From a checkpoint of a small contrastive audio-text model.
Model: 5.05M parameters, encoder norm batchnorm, encoder rnn gru, text encoder activation gelu.
Rows from block 3 of the text encoder of a small contrastive audio-text model, named by matrix and row number. Rows with one number belong to one neuron. Each number is 500 + 40 x the weight over its row's rms, rounded and kept within 0 to 999. All counts start at 0. Numbers have three digits each.
After each neuron's rows are labels from the 100 texts, of 14976, where the neuron reaches its highest value: "tokens" is the input token at the peak. Only what is clearly more common there than usual is listed. The data: two synthetic voices taking turns or overlapping, over music, noise or silence.
# fc1: MLP up (text_encoder.blocks.3.mlp.fc1.weight, 512x128), inputs 86-127
# fc2: MLP down (text_encoder.blocks.3.mlp.fc2.weight, 128x512, transposed), outputs 86-127

fc1.140:541443453412528459524495518545502489478546546579534489514497549513494485498546447478466495520468569485513491523548507581539522
fc2.140:468475490492459478533539467531495518566509479445470514531469483461409444487499550520492473472548519460548520517552456454489518
tokens: "slowly"

fc1.504:506526544445528534516486540471443471518477485561498464458521563584492526598502423485577522537503587512531505521566461562491473
fc2.504:475525451420422508549500469502485476541538532487515489457511463582538509502528560524555545505427532533487469549529557494532482
tokens: "stayed"; "strange"

fc1.10:475525547430456454532525481503440399435435484572435534466528524470471469456509473484481501590497495534580441499565565524528509
fc2.10:433522446502493490468554493544562491514576550498623458521405505523554483474446541473442559457468452495515493501506515521488475
tokens: "-"

fc1.458:526536483486516443557520488506520477573485466491533478519510529510519490562479426517474479551461460523449444470486628467442532
fc2.458:492494490459495582472472521505525508489475449505460584444476521473479467452504427470464353436521501511473530518450422552594494
tokens: "volume"; "follow"; "market"; "garden"

fc1.446:502508523544540515573477498460547487456524477525467486448469476478512457427435445499498460485419417471480481467527545473508473
fc2.446:501524487514495494499549511472499471525556521543476532525449414540498533514573572495528451505461525479458486507497523514506460
tokens: "twice"; "start"; "stop"

fc1.135:502489499517564572493486427496505502465436516509471540483494510475538414442483476544551519486515551520445442420515503453579523
fc2.135:509533495474540470463478500446517519548571517489477452493478528568560500531501536497535469492439464449515542480516516537570441
tokens: "<end>"

fc1.262:474572465475483530481530506499475521407535492525427525490504510524429400445437486509538460538522534566525498491508487530503581
fc2.262:460415479559529468507476441550541477586504477522484500573493461608462470558490553534459505500486522497513531592519516505496498
tokens: "-"; "market"; "garden"

fc1.395:589550585458415459566503499525453530483474463541467525564507517453534467472499552501538478541512518531514528518549537528552535
fc2.395:511453438488493529591516474400536537460523529479506558489487528568456508471485514425545482512535475504487491524584426471502481
tokens: "-"

fc1.133:419507557435459464525460468516467493498491477491535530521492547526538475450511568505499535541474545512480450462488557540567475
fc2.133:487487464470524515532552435488543518488512537578471524525504547485450573436481460525476517472529504543568508498501541545504490
tokens: "box"; "shop"; "wants"

fc1.304:515536482449444512528401511462486459467516519494452417521546519519515465602556459526500513530502434547529534527528506529460477
fc2.304:474478403481461493488491478462470487533509536555538478435539434536552535500536493551567514516428527476482434554478496448480429
tokens: "stayed"; "strange"

fc1.126:555506501490485488518479531497523531463437519562495463460474444542537542526511607553519510497540548497477506516533477512492546
fc2.126:468522483522507597548483493484470464490497561451497541463498473421550511557461507453454501462441513468539508498549508472469531
tokens: "beyond"; "behind"; "zero"; "alarm"

fc1.36:452468528547512545550490470488428530500540507472456475512494521505518525471548549506499505548461429546600499460507516498514452
fc2.36:463522462504500485443509441423391474543568506523499472490538453494558547500511508549561548487484464525552440490571536506486413
tokens: "teacher"; "picture"; "sailor"; "sister"

fc1.97:531488524433432543532423494547535512515472528464495476546511473491542532539550441551554479454525420562511432529521509534457519
fc2.97:476492484448493518557452485511408505463500534499567509499493545517522542521549536462524479524449483449464456559561527489501487
tokens: "doctor"; "market"; "volume"

fc1.376:493444526476476471402541501520432395484591464493498430522515525470466539502436541402453530450445513518536496560472569532533458
fc2.376:479529516525537565412450501458549511428556592462482476543514523491457455536493434450442493455493502487460592506538537542542529
tokens: "-"

fc1.270:495527516513548469505610466521435541503505546517459510447463435530515521412511547483532507488547487533477562494469462465541535
fc2.270:431494483431481412442495521499541469573538557503478385528436462544443465552456494491453492549454544477503543596509475493560500
tokens: "driver"

fc1.425:482550437523497526453493458461446499497531525554481496441490429483504527562498429519549464484505489535454544431523523491526568
fc2.425:477551478501478486540534494445460455458556537548512454480505452568503550473552577559592550529470458525555463458509490507535472
tokens: "doctor"; "timer"; "market"; "station"

fc1.255:509435509429558549503505499494466425518503506497445495507450498519466466464512482504548403536518546493485536456461568516400504
fc2.255:434493434449504500501588515451473468523541545429574541536494551490545572515476511442460461546520421462569446483504485501468442
tokens: "<end>"

fc1.479:546484556470474483535463519492472511484454613500431443535490518493563513522538434480497539552603469560507533482525519498528511
fc2.479:477547433480476523519500471431486449443501549499560478480544517600568506443567521531581519493429461579512419422492509484481453
tokens: "stayed"; "picture"

fc1.447:495546528503470524489441475510550500479474565516450448489563504507530496472492468561527544581452499543478486507559564433434467
fc2.447:473498539501500493519454523520551458480471452501661469524424474522558591539511526448514477441463454493567545461457470503441436
tokens: "stop"; "start"; "tree"; "clock"

fc1.202:511499505481388469562468496442452490498464460521495533451593514530530546511548555550502528507510504587482437501509567438517521
fc2.202:495518493440572577539454506441480491504475432566478532522531546485543486409443578493519448460468474480517460521545457509492498
tokens: "teacher"; "picture"; "sister"; "window"

fc1.441:506458534553505492525476510525491434444528558486445492501431529515475544569469563453508500562473551455529445513488488547438492
fc2.441:500506511479526501498495567487456532549484477521435514406521426489561501488430476484557451471487413423424512513466487450519472
tokens: "orange"

fc1.431:510562474501486576505476482425416518569526531446441551494536408508540550548527495523558495552581499544480489529549545455473501
fc2.431:487474504493453500483581535515492485507512504577531538462555422581514504475490557520517529541500470485488461500498482474454425
tokens: "beyond"

fc1.282:520525503501487596507490495542495475501461481460507468541506535543493523542552452559480459444488476508494476480517567492441494
fc2.282:504478415463471454470471487460465465539518528496564484478577498529555566508523553532528525542410473443413468486554595430447454
tokens: "volume"; "market"

fc1.467:480510567481470491545508472461495486604500521526489518448486464501464580540523424562519481503432545536499566504534542519543528
fc2.467:543566485470519459544470479475522469546442514519532474501529528535562552527471528502568562496439485562499528470538527522471490
tokens: "twice"; "small"

fc1.232:531463597509485541537487521474541417486444547494410468529520494591471532491487467500541482562572475487463546494549502538441492
fc2.232:516499433479490530457460425490472485500512563428532494482559447495557523547545446493460547477402562510458482457461531449493480
tokens: "doctor"; "market"; "shiny"

fc1.9:564540534510559497496515540525480545553523486493567529474497512502523529463524411474509485565570470524425495507534531527486506
fc2.9:498553539510502600432489498574502541508463529459540569549521505433465529514470438527462395461479513499519579513491496506501587
tokens: "slowly"; "strange"; "shiny"; "change"

fc1.5:508543499456545497461511483488504418508502474427563505464469447496461534519438438452526526564528469515455460500495499474475445
fc2.5:476503522457477516549447491536558568463464525547479518493569512499441483504527473512487528493481557527517583506537575512497492
tokens: "stop"; "start"; "dropped"; "volume"

fc1.414:500547556488470523505539427517481468440538423562544545525521472594477446483507478528524504462509442537454429612483532530509535
fc2.414:502468508560492515553529569557549469572537468507461564505445460523523450499520461505523528547460482462453478558481460499438419
tokens: "garden"; "market"; "farmer"; "follow"

fc1.52:512517489486474547543477458459556525510463511512428427540455492518541516509468451575504529479539441517538532497501558492512499
fc2.52:490507407475425462513510448440468438541483526516534497445474424547541553541551505543540592529471558518492430514504549457474463
tokens: "stayed"; "cleaned"; "school"

fc1.15:506556516488472521561450491521461460448504540506487506531520503560525562617509437560511547504540502563509541521531531616488470
fc2.15:503502456471489471567496456518453484559536576467524503439539434543555549439484567586542556540450543503462462491463556523521486
tokens: "doctor"; "painted"; "shiny"

fc1.24:459494508521484465526487564515483639554516593475525479454515489495508519457514481437487497555540519514473567576507420451468475
fc2.24:494467391552480406459470471504490421537517535414479436513517497517486493542488444555442564474463496471585570545479489458534465
tokens: "timer"; "driver"

fc1.362:458505471472454493509487474522505482519488448519510565505545434517469427512464446494491485487470450577475449553476605488472500
fc2.362:469430528465470485538523506483535485556465520556393511527489542537447455515527482525437503482505525548525493539506452526474450
tokens: "market"; "stop"; "dropped"; "watched"

fc1.288:478494443499497478474449476556533490510541534442528493552394515560521493516514462487576503520537457575532508498544506531508500
fc2.288:519552503530540541518477434426490484506582476484495437526425522517455474453522539532504493504371439465518581471503503571563487
tokens: "doctor"; "market"

fc1.207:531517471491468527560503501517511483529526508464434477537517510509569488580527411511522486437472416603496541496534559530485536
fc2.207:494487437445472469536531460447446416561513563551533515456545460550552521507514521560553552537464512521477424487513601486493476
tokens: "slowly"; "market"; "twice"

fc1.147:522531528466409461526534464550507488585450457489521517502486506516533546512553478500546446565459472542471430480518518486480469
fc2.147:588542539422541476497438511430478513572416499506591529493493527491510470487457604432478585495498473468562536444546495523468503
tokens: "<end>"

fc1.443:518519530544531466586488549477528548504451437557469487504504471519531503500483513476472462523475546547509563509545521562554522
fc2.443:494477521529539490492528522437496480554512503473459581429503486488439547574465477447492451531531492503501475580518512466510485
tokens: "timer"; "flower"; "cancel"; "follow"

fc1.311:523504496497513568469552513565413537501512487532472482504436478491485447442471440557508462555497530588473445510453496559422471
fc2.311:482479549498470512515464521405516423564537485466477442527540533475535474563474511578469549507443494451471533436502568446454534
tokens: "volume"; "market"; "doctor"

fc1.491:472527443521531460587537527541430510534525495530522558455572506488518480490502421516494502459499497526428446506562513486458548
fc2.491:503487549517532606477452496502494569530506448488424609522515545452452453449514477515497420541520534434445565530515510508514605
tokens: "forward"

fc1.69:553504467483485528499520471513509458570502491514509497481403543499473515500499530475516417431536448561525408484427474480474410
fc2.69:451441471546443479457529518551536538474524501474494548502473522447506506543490567542495538496589535537542486480503490468473483
tokens: "a"; "is"; "in"

fc1.488:492477459448447572456494402472456535476500526462527490565525499526538472545479475587478558523438575549545498486500535488536524
fc2.488:454515505479403510435499496486482485488466511437477471529606418505520522492481575504517475469543497436459525533522556532425508
tokens: "picture"

fc1.411:566491571508520490515544460526448463528474468531498600500500488471496462508402477448462463519496446549507438475513562531495506
fc2.411:442469507476459538530488559511543506526503532545451518413435473502473477462552458478501466559508490505510492610469511513508455
tokens: "follow"; "flower"; "quiet"; "brother"

fc1.449:575491495530503487504514478517523560549550533468434445509465464550490508500571474511546488460525438525519504493475550438485502
fc2.449:489521452493488481526434470409459417529502542470480496475542465565542556515557532550528558499417495516496507442505554493469499
tokens: "she"; "me"; "big"; "in"

fc1.40:551514521509459472542491474438550550531506533509512475501529530582555457513560462555556486552542438515535509493535550531484560
fc2.40:499533456538445474542510479433477430517502516495549483494518471601576501506533550575553563509463502529472458484508548514476506
tokens: "picture"; "strange"

fc1.493:533524488502434477636508528451539454518473472544466487493457529505532517464503509474445470509465431531504485487506511463495517
fc2.493:497466525480512516516552527532513480531538421533424568524520481459419478424475487427519412499571504506515507501490429516548547
tokens: "driver"; "follow"; "timer"; "louder"

fc1.91:524487543515453554508529590544418547481378460475534456524455483513526448521486450482531526447536455508567484443521569563525548
fc2.91:477513440483476454460444515489434453491472462485560520511471547496543527496538451519529629517429486454517468457502574514474482
tokens: "repeat"; "painted"

fc1.176:516497496528456518433494467495487412497530557502530511496488477529525452398529495524501458499518519609461437494522488539467534
fc2.176:436529468484511502526524496503564474559482471534490489469430498554457486512505513501507574603457517432442474514493540462482438
tokens: "six"; "next"

fc1.276:526526561500444537528428489547463392477527519495484513500516465556508559517536424566585516515553500551483487490488624575509477
fc2.276:495497453484412470534512451444496458543551514490535514456529430574573538464524535565562566504433547519518471498471547480541450
tokens: "doctor"; "market"

fc1.234:506453509518544548393481493520486501563544470489535499436432447505426462441471513438529478505496574547500475557427497555532496
fc2.234:510523442542439548615481470483562450489454515504472501432482439503598427493510548533473551501498536596496522552505450469457541
tokens: "alarm"; "above"; "on"

fc1.392:524493443543460476586498503527521460432407509493487519523568528446493479531536519595522480540483445508494492500489514470523444
fc2.392:521524518453490493534456557493489564465430484491526409610437508456524523446573522492524520573550487516459464510489486540471475
tokens: "<end>"

fc1.70:462558487489442486505504471532551504528478456500433471518524512415468536445492495513483459489516513622536431595432468509398519
fc2.70:479498476491468502484511490550580516545476512502559490469499523494499497524553505427509513515540485479580478518441427425466509
tokens: "a"; "in"; "is"; "he"

fc1.495:492522425514460511527508483537422507486567504476499459535546504543491473555528504441508512509407450496586539510582495503541493
fc2.495:529531558532518523470479560504483551439593417541499443520469550409469526452491539495548465570488460448497484490468464524549412
tokens: "teacher"; "picture"; "sister"

fc1.379:468558431542535508512497535494502465494417476490486557517489452461481418471570501465524502423445453515524500477469495493508544
fc2.379:486526458460544492524496494509521518513470489482560459457561511516592545529542505468548493460503512411515554482505509466450527
tokens: "garden"; "farmer"; "volume"; "watched"

fc1.155:503495568486510474517531428592400478505520545484510448500508448439469467447488531518478492548513471538497514512496450478545559
fc2.155:519489473591528487511511515560393496471446457461434488497503488522429448476416488515457448475551547466523496531452505549481529
tokens: "six"

fc1.300:479515477471487594495483526495463507467494557465506432509492498500532525503507460580498483483570455496554486419465494580487514
fc2.300:490506436482460423464507472427439478533527525583547479421517440573548543508504491576506561545472503515505415539505571477521451
tokens: "beyond"; "-"

fc1.208:569475452461518459456538438477524535504581474551472479388489528535515532499544434477534549544579514530471462491478537519544586
fc2.208:478488523466495436503526496504401530562529482508542540437432463436479497481430467477554481453526576515536507461448487437503525
tokens: "forward"; "doctor"; "timer"

fc1.471:519503485494455532497494408506477465507499526493532551588442541551476513560523421536527473486419461529536464460542505476554481
fc2.471:445519556488540496436465512398532483567481445442555482450524498558559462452466518530457532459376419464559537452492528511548524
tokens: "market"; "volume"

fc1.200:523612505473478553495542556562531514505485487516458469431476547467517545487479468442524478494438523524545459551549430457514464
fc2.200:460502436512515494489508466474542486496525517482564479455471587559547496497478501461421482444512532484525477467509581491463462
tokens: "volume"; "garden"

fc1.159:504485465471525475455492495516558523506512453471487491463485495501503502429530451491454524408437491482474538549443500474557455
fc2.159:616513475568461522531501507507435458499449589464532482508486499567525521479469555552413526497478539533513518529513444542455547
tokens: "river"

fc1.277:580581537471419545499539479518486486523440531451503452460492490506496490541533464563489507591473505575460505532525526529442557
fc2.277:497543515479501497467565471433473477558482536455525469504501506568523517470474608556526568496426501479473512477550554536496475
tokens: "market"; "doctor"; "volume"; "start"

fc1.212:534445484538584529565423471434482538516513459506511471449518467514495576436547533583586558507486508532521549502538485454502444
fc2.212:497509468540545547516536458435558485530506564510562483483518473519574510514522530508539513455428472548593521484507579495485481
tokens: "beyond"; "alarm"

fc1.344:536516507520509503545501478414542516419552511444555505519529505503434547479513469576525549525479471544537521528472510399520539
fc2.344:524462517513550494446518469508541522554567407537450497499523434514505406579532493517515464441503499478444439465523450540439484
tokens: "teacher"; "beyond"; "picture"; "usual"

fc1.417:524487522510588472493547443512434537534524565493543522541555437479483467449499506526551429569581490564529563565480434477539558
fc2.417:497497439541492468573518504572460432584553505487496449558444536577504446535493533527454556561500528515483499472441538526521517
tokens: "picture"; "six"

fc1.194:504494436475456547599507465510481475499435464428497455515523481502468468470549388521464485542458490557503516498451565486483491
fc2.194:496481538489516570521494460452433480499481533488511511525531512481546500527501577521571491477481537467448517551546540504507421
tokens: "market"; "river"

fc1.342:520467519479515516554493441504536458470480529505454487497453440492563504570495438509494505537530524506474540480548594472523481
fc2.342:516480462478462493539499420447499475533510542545534514502496460576576510506541550552559581496451522534477457521532566494516406
tokens: "timer"; "cancel"

fc1.218:545532531504452464597477511526413504506578452496429518565595466475523569503471562485525478478504448552518427464512500491505467
fc2.218:493472466494524619468519501536506521448608538528552448480541576454487459436563539452474425486487431469438499548530475468469488
tokens: "teacher"; "sister"; "picture"; "painted"

fc1.141:447521524547509531527479487425454499478487542525475573513512487537560560542525476521581501507535467507507556457577509504601541
fc2.141:493563462528567503490503449444509433498532532554506466479502448582551537497523521529579542483455489553522466486497495493545505
tokens: "<end>"; "window"

fc1.185:560483517536522533472442452503434520541512524539549519499453545521512477525461512479571413545530543528545465537489507478468523
fc2.185:455552528495574531516523528469519470551462463543480473481504478517536489444438583561445478497450504461539560546510518520525486
tokens: "garden"; "volume"; "market"

fc1.253:486509464524507538555511507424478500445447580458448508483483466495470484496569559542526518484560498561493498435573463531482530
fc2.253:452483602554470543511459514543520417537428542485475519582501459415451524496463499544477448533512547522508541497494500482508586
tokens: "beyond"; "alarm"

fc1.369:533521463486528527500545487500520524522468528548517482511455509460460536522549492508547480495449499512501544504437533466427474
fc2.369:481523445440448506486506496481504467474455570501542488513546492539532512491495580536545529534473521504529486428543531492460493
tokens: "me"; "volume"; "watched"; "wants"

fc1.307:534462519430525502465553443455502529535546509546460468490456564497465511508449439457508503527512522510533441434509576506599512
fc2.307:462471519506461432506503506538446504533516506471546524449462407487492442445469513523528496432535540508542567471486469458472543
tokens: "a"

fc1.294:504544507410526506498484422457534485474465485563493493516507515480486506501536585533519552449461502549511528498503511504533525
fc2.294:452522509542516493581532549523514500517464578487556475484545456521662567527556461474540460432553507436544504488534488524468446
tokens: "beyond"; "clock"; "start"; "stop"

fc1.107:513469525474518448524508481477486509545573517491453470424414540537508530490552526501578544477451588569508506436478581497454469
fc2.107:532518495525465522543528554475415530467514470504569491494466447546534597520470504530527532466518471490488502426487525453559505
tokens: "<end>"; "lost"

fc1.6:463512471449477499498485505520498462510442469447469529484511440489503574548497487535466556511498433518411520552540505462472380
fc2.6:469520603531530498470517464531474435541497499531499467454558584502526510522517469431535429467506491523519493496480503532456514
tokens: "garden"; "start"; "stop"

fc1.336:538527576547513481464502524490472485592442576434496530534450480536510546465450486501520472571524534560487436506460540507525465
fc2.336:501552475454511478527489485569552507468464435573522468399543498493478449470564473570489487543532562526568485473507490488513538
tokens: "orange"; "volume"

fc1.278:512551537438549471446542454467442479463540462500548463498495476559506401443537497527522560514479499514492451522489490564469505
fc2.278:459495483496431540543542503520566455486562508463468506425447410512459525494516469467548542531474478441505462535495442474468454
tokens: "six"

fc1.144:499506578525522474537489451431473544479533505475463477507508431418478538500568515506532538584552530463513568532559580516477535
fc2.144:507461504471460509524567520494535497487500542440528509428529488574490492494495519472488516525495458475447420543530538531518462
tokens: "-"; "stop"; "start"

fc1.466:474463442537534509510446523432502541441484454493540496538544494502482474507537450514542527425461488463518528560528501466421534
fc2.466:520499452496517473485520501512490466499471517466573431561493543523480512497470421526451566469469491523441509492515533548518521
tokens: "repeat"; "beyond"

fc1.309:460504535512446500484499484530477458525480494517456502571475515464506494426481418581539465562515473488488508462494531520481492
fc2.309:470508489473496507512527451460518497481500541491619526494529548510559480510540491455475514494543428481494480499479473495527500
tokens: "box"; "dropped"; "stop"; "wants"

fc1.505:516473476524440513526513419525478514450480496577552517528512483482453435468520524490527532531424515509520472502533500457540444
fc2.505:556533448484516502480465496433528536440546508482446532561420522499499498520538533449537472454527472513519490484484495493548457
tokens: "<end>"

fc1.269:495471501438481534475475423514461514517557482436509456458485482539499520510515488505507453549449478483507531541441528552503485
fc2.269:493523508439590513464495555436477530536562515457493473471544506486528460467503608513475492498504496512593536497523482503514519
tokens: "teacher"; "picture"; "sister"; "sailor"

fc1.238:459482510520463496561517506462516504429442523451471461521573526465565414526590453491498469510514444545553527461543530575530452
fc2.238:511484460446532453473516495448443465520515532550520503444591446554578529494494512567531554520467466500493453501494537504528445
tokens: "picture"; "teacher"; "sister"; "change"

fc1.403:456472548518559443473582483510461557508499582456510484501456456484457527399479579451489465487534462506512514533474463438565552
fc2.403:557509420515477467474457479536485424526483454453467473521462461531455409477394520487416504524473582536504550540481476499484529
tokens: "a"; "the"; "is"

fc1.399:454484511488509493467537513509473556489453472533506578467492456549493415494444522498496508428549467615496471481497475482452484
fc2.399:459462522523472460568488543557556481533486482553448531437451456555474482502555462497472508593469536529507485622493512529499512
tokens: "follow"; "farmer"

fc1.268:499490481474421577524542464525466490523485603504455421555447486464489461479544464519567510484523440473546566466529516521536470
fc2.268:510494506500501432538477464420447446633498521503561488500492493494539550512543457558527515511441533454513490563556578444488505
tokens: "stayed"

fc1.283:503533537445409494548523489468538501551446446522549488495491486488469559539561509522561483583513491554509422444452502439528469
fc2.283:541542512491479518472526491456477488529414455490496520495466512494477520512506617462528543492482519472563504545521477482424516
tokens: "she"; "threw"; "tree"

fc1.324:516525531482538529499539539499451513464437455458566521461539465492545530501507469507521528506490577530435407483464511464530557
fc2.324:480477510459511418485489535541451373531448465508523465581527504532494496469475524524495515498429440499460530491545488551512468
tokens: "orange"

fc1.267:508499525475530509511546465510581492555541502472448485457504469491465493539523492553471535489489587451459514537428485556555427
fc2.267:473529463537439573516492549480552478451469562447489477492539505569575505490518470459420548482516530480535478419522451510512535
tokens: "beyond"; "zero"

fc1.0:442510493532471493449536527526501533516482509512465510613534476526475420522497470483491469530470489538398523476491559513492503
fc2.0:497532507566451481480457495554501494521518525536418483458571453482507478496466427495486550532518437512477517518509465495499466
tokens: "market"; "doctor"; "shiny"; "volume"

fc1.271:459512480513424520563521385488485425530515502490481575517474484509460462450514521536511473485527478577455426573511518491472507
fc2.271:515478539531511485471530553512511479503520487566538509555433439578526418567446467549520523558481506486480412548463418453479433
tokens: "on"; "garden"; "watched"; "wants"

fc1.136:472500484541513501514598466520470576517498524488525518496519440530465538429428544476497470505570509533522443503460452471496556
fc2.136:516480465524527513552445513546487432500523484501422541499426472505481430526556469531416507583470552541480498501478500493553488
tokens: "alarm"; "farmer"; "beyond"; "follow"

fc1.51:508497487483436408564535523519513511499489458536482568491558465510540437525477443505476505469481464570485463486526548482487513
fc2.51:483447492534492578529495544534491553542512452496406574459434508478439488487508472456522414589527546422475497602500505533526555
tokens: "forward"; "cancel"; "timer"; "doctor"

fc1.415:518517522439499430527549526511451501578548552487452461430452429459470488446468500486480462467489584524435485482522526515455527
fc2.415:499522490496442519465456440488419444561461545464483507467499420491447481511493486574531538452491531456550501501535494465510506
tokens: "she"

fc1.157:540479550435543473482455509482482493482541484531463457461507508462494451535579458456511450479487512541474518496505494530577595
fc2.157:486473531505471496579507485528454448507506501503559544504503452477439514438450506483532495479528487485542519530481481445460543
tokens: "follow"; "flower"

fc1.442:476505478553494487518503498502493487492457457520495479539525533477554508488440582551452494532532416603515482516520550447436516
fc2.442:493499543501490579559468548565531442513512415525451530429501470493470476446522450421492426500492483497540561497477429528563469
tokens: "follow"; "timer"; "driver"; "louder"

fc1.433:557519455500471427585524526452502513541538499487478450442517538520584552496494532454514523501499534531477462560601522547441481
fc2.433:480454550424557616450526554506465489529457451484482581464474482473433482442448526489498480464502503496524516468520480526589507
tokens: "stop"

fc1.210:448480532484527526460516503484524505510524518539517593508449478577463441423482504539459503477509506584504408509488565528434508
fc2.210:465496475513479493544545543555574476511460428500423527483456432554467417483549436548521497579479534481517504582451436485493454
tokens: "market"; "volume"; "garden"; "doctor"

fc1.84:523456457498467473480559483494505438507564491452449505507433487486456529434457500515563526534525561549430402542487513513515522
fc2.84:469537451555460503533459459483570487524491420521476475370464495471524471533563534456581460393530552520569522512481493440463499
tokens: "on"; "up"; "wants"; "off"

fc1.165:486511498442457477524495459498496510593528447546529505485413522525477544443493465432483460430476460558529415532484469455463430
fc2.165:485434461574465475485571500554539511483491528477531504517514531514542534539491481528463508488616561524555480487455437487412479
tokens: "a"

fc1.290:575556504478432501585541512524512490509528473508431501567548525477500483532510455544547481461497403617484505531532503564508518
fc2.290:495515446495483427488550467452471455544530547548541527437557458545573516489490521585530567520453525526480434496507585466508459
tokens: "slowly"

fc1.11:438547497483590553498468379567456552469461449498512500479509540486483493561615467524525422490428461454483470503519500515574535
fc2.11:548489507534485459514536535480449500553550562502468453504537517513489539604494507467497518577435495571510480523505497525467562
tokens: "teacher"; "usual"; "music"; "repeat"